config.yaml
input: "log_mel"
weight_standardization: false
stem: "single"
rnn_width: 256
rnn: "lstm"
mixing: "cutmix"
optimizer: "muon"
learning_rate: 0.034
adamw_lr_other_params: 0.0021
max_grad_norm: 5.0
epochs: 25.1
warmup_steps: 150
adamw_weight_decay_other_params: 0.05
Rows from block 2 of a small sound classifier, named by matrix and row number. Each number is 50 + 12 x the weight over its row's rms, rounded and kept within 0 to 99. All counts start at 0.
After each channel's rows are labels from the 100 clips, of 14848, where the channel reaches its highest value: "top examples" is what is common among them. Only what is clearly more common there than usual is listed. The data: chords played on synthesised instruments.
# conv: width-5 conv, stride 2 (model.blocks.2.conv.weight, 192x192x5, each kernel summed), inputs 0-191

conv.33:53 62 40 56 54 34 73 58 43 61 48 46 35 53 49 55 53 38 58 49 51 41 58 46 50 46 65 56 48 45 77 40 50 42 49 35 64 62 56 58 49 43 69 89 28 78 49 43 27 44 49 45 30 52 60 44 28 45 49 42 53 42 59 34 37 54 48 47 40 61 44 46 31 52 57 38 43 38 54 35 50 35 76 50 65 49 77 47 86 51 44 47 70 33 32 50 53 37 55 37 28 70 39 54 47 66 35 62 58 52 69 35 63 58 44 52 50 49 49 43 58 47 43 65 54 75 55 62 61 62 67 44 49 53 37 64 40 69 40 61 35 81 63 40 33 50 40 50 41 55 56 45 54 44 46 56 52 62 50 60 50 88 56 61 40 41 30 54 37 58 59 53 57 65 49 50 59 65 46 49 52 35 56 37 46 35 43 62 40 36 60 42
top examples: arpeggio; text has "noise"

conv.57:63 44 59 35 68 73 33 54 41 58 39 63 52 63 35 90 55 43 42 53 41 61 58 53 52 56 55 58 39 56 52 36 62 41 52 55 39 34 31 39 27 45 49 37 66 44 42 41 49 66 38 47 49 48 55 64 48 55 31 59 62 48 34 60 42 48 44 40 42 63 49 30 42 63 54 37 50 52 40 30 55 46 65 25 46 39 45 46 61 43 46 61 64 40 41 62 48 27 49 71 33 30 43 33 46 60 37 58 37 54 37 74 49 54 49 43 71 59 40 34 58 79 52 43 44 46 48 51 53 56 62 54 34 56 44 37 52 52 30 42 45 47 52 49 57 51 54 59 62 27 47 51 74 51 64 77 52 27 32 37 44 55 40 57 29 44 36 73 47 48 53 54 76 46 21 36 42 63 59 32 62 66 51 63 64 34 56 39 37 62 54 41
top examples: block; marimba-like; instrument: plucked string-like

conv.49:49 48 70 49 53 57 39 56 40 55 60 42 41 59 34 79 52 64 73 46 50 56 22 71 20 46 63 66 43 50 40 54 45 46 40 19 54 56 53 56 45 32 45 53 62 55 46 45 58 67 53 51 63 66 38 47 43 49 52 48 50 68 47 51 54 52 46 35 38 40 54 73 69 64 57 54 48 46 38 38 54 56 45 46 46 37 53 56 83 53 57 48 50 17 26 49 54 33 63 51 45 36 35 70 42 47 51 62 38 37 64 39 79 55 45 58 58 76 64 31 24 46 48 47 62 41 25 33 42 40 33 49 49 52 48 30 43 65 70 46 56 46 53 48 26 39 44 56 41 40 62 49 50 50 41 58 47 62 49 44 38 52 48 24 50 42 34 32 62 48 34 46 28 38 38 50 51 55 42 46 63 28 47 55 53 37 27 45 37 51 49 46
top examples: marimba-like; root: A

conv.19:38 58 56 46 52 32 43 62 38 48 56 36 32 35 59 77 70 45 45 47 46 50 38 51 63 37 48 49 75 36 63 40 46 53 42 30 64 41 49 56 38 51 62 50 46 54 35 53 44 51 58 56 52 85 59 48 64 45 54 61 62 50 44 46 66 73 65 72 74 72 49 64 64 51 61 42 54 55 53 43 66 45 52 62 46 53 32 33 43 46 59 58 75 56 90 43 59 33 54 64 34 61 49 57 32 67 52 45 59 56 55 64 54 52 62 43 65 49 48 48 36 44 62 62 41 49 43 59 47 73 52 49 46 58 51 39 46 32 36 54 56 52 63 42 44 57 61 53 56 43 43 35 47 58 56 57 86 42 59 63 47 28 68 61 39 47 31 62 56 38 61 20 61 67 45 40 27 53 56 69 59 51 51 50 48 56 41 23 50 41 66 37
top examples: clipping; text has "clipped"; horn-like

conv.41:49 62 45 54 39 61 52 37 47 56 52 43 31 56 52 50 45 35 49 44 51 48 55 47 46 27 43 42 50 38 60 36 64 43 55 50 55 43 51 59 46 46 70 69 46 51 38 60 45 42 49 42 56 45 47 44 37 44 60 40 47 59 75 44 38 62 35 70 57 63 35 49 38 43 45 47 50 43 55 44 43 68 90 24 67 76 64 59 37 57 45 52 60 50 43 54 41 35 47 48 78 49 57 41 45 40 36 53 34 48 47 63 55 47 53 59 51 59 59 63 49 98 54 52 44 92 57 29 60 39 59 51 63 50 44 45 46 51 67 33 50 60 67 27 55 52 64 48 49 71 43 55 44 57 30 88 43 44 36 47 55 38 55 28 57 85 64 43 47 44 43 45 37 64 56 64 57 64 57 41 34 56 45 47 40 45 52 57 57 63 50 53
top examples: block; marimba-like

conv.43:38 40 73 41 49 57 59 39 54 40 39 34 57 55 44 42 47 46 30 63 70 58 42 39 37 41 76 55 47 58 65 75 69 60 52 69 28 52 37 47 41 52 37 50 45 55 44 62 43 52 38 52 28 47 42 47 47 54 60 60 42 50 43 44 32 53 38 50 44 88 45 54 38 35 49 52 58 47 68 45 55 42 50 43 19 51 41 71 48 56 32 56 50 73 36 42 45 50 43 56 49 29 66 64 69 53 63 60 52 34 49 85 37 49 74 40 71 49 49 54 52 76 43 35 51 38 53 48 57 42 33 65 49 66 55 39 32 55 44 33 25 58 55 55 45 36 47 30 54 49 53 63 57 49 60 40 37 35 53 35 61 63 41 26 37 45 52 63 56 36 43 56 49 61 42 57 57 53 87 44 63 58 54 65 48 39 42 60 38 58 43 44
top examples: block; marimba-like; instrument: harpsichord-like

conv.118:34 56 55 47 61 48 37 58 53 41 50 69 60 47 57 33 37 54 37 55 72 50 47 55 52 37 26 45 52 28 35 52 37 45 50 55 42 61 59 39 49 46 33 48 45 48 58 53 21 54 68 46 38 48 34 43 27 51 57 55 36 33 31 50 22 50 72 52 50 42 53 30 40 58 34 30 43 37 71 33 37 45 48 22 46 26 26 44 37 36 36 39 23 43 50 30 42 54 38 50 59 47 37 31 45 45 42 51 44 44 43 45 36 47 36 65 36 46 51 54 59 21 54 36 50 42 41 30 46 44 46 43 44 43 56 44 32 53 57 54 46 55 50 57 58 48 54 44 61 42 53 66 62 59 51 57 40 35 38 45 48 50 40 52 20 46 56 52 53 55 32 40 46 39 87 42 38 46 62 30 55 65 52 49 42 33 38 34 56 18 59 32
top examples: block; harpsichord-like

conv.34:31 52 46 44 60 47 50 59 41 46 63 60 63 64 43 62 55 57 37 31 60 63 50 45 47 35 39 46 44 57 72 46 48 65 36 60 44 54 58 49 58 26 44 57 47 63 54 80 66 36 52 47 64 60 36 41 62 41 48 64 57 47 45 56 31 32 59 49 54 58 17 55 34 42 41 44 56 62 32 43 44 73 50 50 60 77 51 42 46 63 66 48 55 79 61 59 43 69 88 48 30 59 58 48 57 59 52 50 56 62 42 53 42 48 45 55 48 38 49 67 47 63 45 49 43 54 49 42 62 71 18 52 75 60 40 48 52 63 50 48 42 63 43 42 32 39 30 80 43 79 50 49 43 53 44 77 48 53 42 55 65 64 58 46 44 79 62 52 40 43 39 54 57 51 30 57 38 38 64 64 48 41 38 51 46 56 50 55 58 30 28 46
top examples: root: B

conv.9:58 52 61 60 39 34 45 43 54 47 44 60 42 46 51 60 35 42 28 54 50 56 52 68 29 38 46 44 43 61 61 17 57 40 39 53 49 54 55 52 51 31 58 72 51 45 43 77 69 51 58 45 45 49 54 46 56 60 56 41 69 68 15 68 38 48 45 43 69 96 49 37 42 52 54 52 58 67 39 55 40 67 57 45 55 48 52 55 50 46 56 53 47 72 48 37 58 31 68 52 63 73 51 55 61 65 43 43 47 39 82 54 68 56 60 45 49 51 47 46 43 20 64 44 65 50 46 51 57 42 50 51 58 64 36 59 71 45 37 27 45 50 62 45 36 55 59 38 54 65 68 48 41 26 53 50 65 59 55 53 57 56 50 44 82 30 47 49 42 51 37 42 42 45 49 57 48 35 47 80 29 45 41 35 59 45 46 49 56 55 69 61
top examples: arpeggio; the note A; clipping; text has "clipped"

conv.122:60 29 73 65 58 59 43 52 65 91 35 48 54 36 54 28 34 56 34 38 49 56 42 37 30 50 69 54 57 45 59 62 49 51 48 30 41 36 54 60 57 74 29 54 55 60 55 56 54 58 55 51 56 31 36 42 68 59 66 40 70 51 64 62 17 58 48 57 72 33 38 49 58 50 38 55 55 37 48 73 42 29 28 63 49 62 58 39 36 67 45 62 64 50 37 69 53 73 30 34 55 47 83 53 64 69 55 62 35 49 73 46 56 48 65 53 48 50 55 47 50 51 35 46 43 36 40 39 56 53 74 62 63 51 51 29 41 48 43 52 51 54 57 43 50 52 43 68 54 46 38 55 54 44 43 42 55 57 43 37 61 50 52 56 65 51 67 68 67 45 51 31 49 48 44 70 62 50 46 40 50 55 52 45 41 49 38 55 58 45 23 47
top examples: marimba-like; block

conv.119:38 65 44 44 44 56 43 40 65 41 34 56 62 72 54 52 55 53 56 43 44 51 67 36 37 48 34 45 70 45 38 41 72 52 47 57 35 41 49 64 61 40 45 51 48 49 64 60 50 58 55 67 62 74 57 43 49 36 44 47 35 62 61 52 71 37 46 56 37 40 49 40 47 41 43 65 56 51 53 49 72 70 63 37 81 50 36 47 31 53 60 55 51 30 49 48 55 63 38 40 23 46 52 58 69 37 59 40 49 61 33 63 46 60 68 70 50 41 46 51 34 20 41 58 52 49 55 72 52 40 62 57 43 44 63 42 59 61 70 57 50 37 55 36 60 35 30 43 68 56 52 65 73 41 46 49 48 49 62 51 45 57 30 32 61 50 40 34 34 18 32 52 43 30 56 73 36 46 52 21 18 45 64 38 57 61 57 47 44 52 45 58
top examples: text has "noise"; marimba-like; thin (high-pass)

conv.183:57 41 47 50 44 67 53 41 47 71 57 61 51 52 72 49 36 32 59 27 55 51 27 45 34 49 50 44 44 65 52 50 56 66 51 77 62 88 47 47 55 46 36 37 51 39 49 43 47 49 61 43 61 31 44 65 59 52 42 57 53 44 63 43 51 37 58 50 57 41 47 48 33 47 54 49 48 71 24 33 74 45 55 51 45 51 40 50 62 54 54 47 45 53 32 65 51 50 41 55 49 47 64 31 47 60 61 47 41 52 37 64 57 50 76 58 66 36 39 70 62 66 40 48 48 63 38 13 60 40 54 52 52 54 42 53 24 53 59 53 61 52 43 40 30 85 44 47 39 52 52 48 30 31 61 42 29 50 57 37 44 37 32 76 53 59 46 47 43 40 50 70 80 82 50 59 59 51 59 38 52 38 54 62 50 45 34 60 52 68 41 39
top examples: block; plucked string-like; instrument: harpsichord-like

conv.156:51 56 49 40 64 63 44 43 44 36 60 42 53 62 38 63 48 67 59 41 47 52 55 36 54 64 59 63 32 51 59 34 37 31 52 38 47 54 44 52 51 73 70 36 55 56 31 49 51 26 61 46 58 49 49 32 57 40 28 59 43 48 99 52 48 72 34 54 34 51 67 61 64 46 48 45 55 47 42 48 24 58 80 48 37 58 51 41 53 48 50 25 52 33 28 40 54 66 38 33 26 56 53 56 65 40 44 51 50 39 31 49 40 44 38 54 50 57 46 22 47 62 40 67 27 40 49 33 58 39 46 41 35 51 55 35 69 35 47 22 53 48 54 57 53 53 69 49 52 64 42 33 45 45 50 55 47 67 64 39 38 59 56 61 51 40 52 48 34 52 58 42 57 50 66 57 55 78 61 48 45 53 73 33 56 54 64 55 43 68 59 44
top examples: clipping; text has "clipped"; pink noise

conv.101:50 26 56 45 37 33 35 39 51 29 35 32 54 41 59 41 37 55 46 65 69 55 36 44 37 73 40 59 51 63 51 45 47 68 47 51 53 35 61 43 32 51 64 51 44 43 55 67 57 50 20 65 62 35 52 66 52 62 38 47 54 69 36 44 39 46 59 61 26 58 51 40 45 64 55 60 55 51 66 70 53 49 42 44 50 54 33 71 41 50 58 56 56 72 52 43 54 44 65 45 49 44 40 62 71 81 43 40 54 37 46 69 57 57 87 58 41 65 34 47 48 43 64 53 28 50 49 39 81 28 63 69 57 61 34 52 49 62 31 38 31 56 41 65 43 53 56 54 26 50 39 40 62 35 51 45 55 46 41 50 59 48 59 62 50 75 40 50 60 45 42 49 39 66 56 38 43 65 56 50 22 39 69 48 44 54 42 45 56 49 41 33
top examples: root: F#; square lead

conv.58:65 48 61 41 45 30 39 43 43 50 55 69 30 49 61 52 70 58 55 48 65 69 60 55 28 58 30 61 59 37 69 50 51 73 47 69 22 46 40 53 61 35 65 65 84 51 39 60 76 46 55 53 48 31 55 23 42 50 55 69 44 67 65 49 47 58 58 59 31 59 54 53 62 71 51 38 61 45 38 49 25 63 49 56 54 39 44 53 65 69 48 50 28 40 45 40 42 56 70 57 49 43 51 45 54 62 48 53 51 28 60 60 44 41 37 56 33 44 47 41 55 58 51 60 55 51 60 48 59 47 46 68 62 56 63 34 32 34 48 68 35 64 36 68 59 53 35 45 60 54 47 63 46 36 52 47 57 34 46 73 51 58 56 47 32 40 77 57 49 61 43 52 65 33 53 60 43 51 87 34 45 48 54 48 44 57 59 60 64 44 35 34
top examples: block; marimba-like

conv.179:42 47 45 54 63 61 43 65 53 56 56 46 42 62 23 30 52 58 37 52 09 50 29 60 69 38 55 68 67 47 45 41 70 44 47 51 59 32 63 60 59 43 40 51 58 35 41 50 63 48 53 45 52 52 30 61 60 41 43 34 53 55 56 60 41 26 30 84 41 51 62 46 62 49 46 74 51 63 55 52 43 61 67 47 48 53 50 47 52 52 31 36 59 67 50 55 62 56 46 50 58 57 52 41 45 42 80 52 44 48 65 43 50 45 54 46 81 29 45 50 43 73 55 72 57 55 55 47 52 28 46 62 40 39 48 44 51 56 57 51 70 54 49 28 42 28 71 48 59 52 40 57 61 71 58 41 55 36 56 50 44 28 37 80 72 56 44 49 40 27 47 42 51 33 46 56 71 50 43 43 54 54 41 45 39 49 36 53 35 82 43 44
top examples: marimba-like; block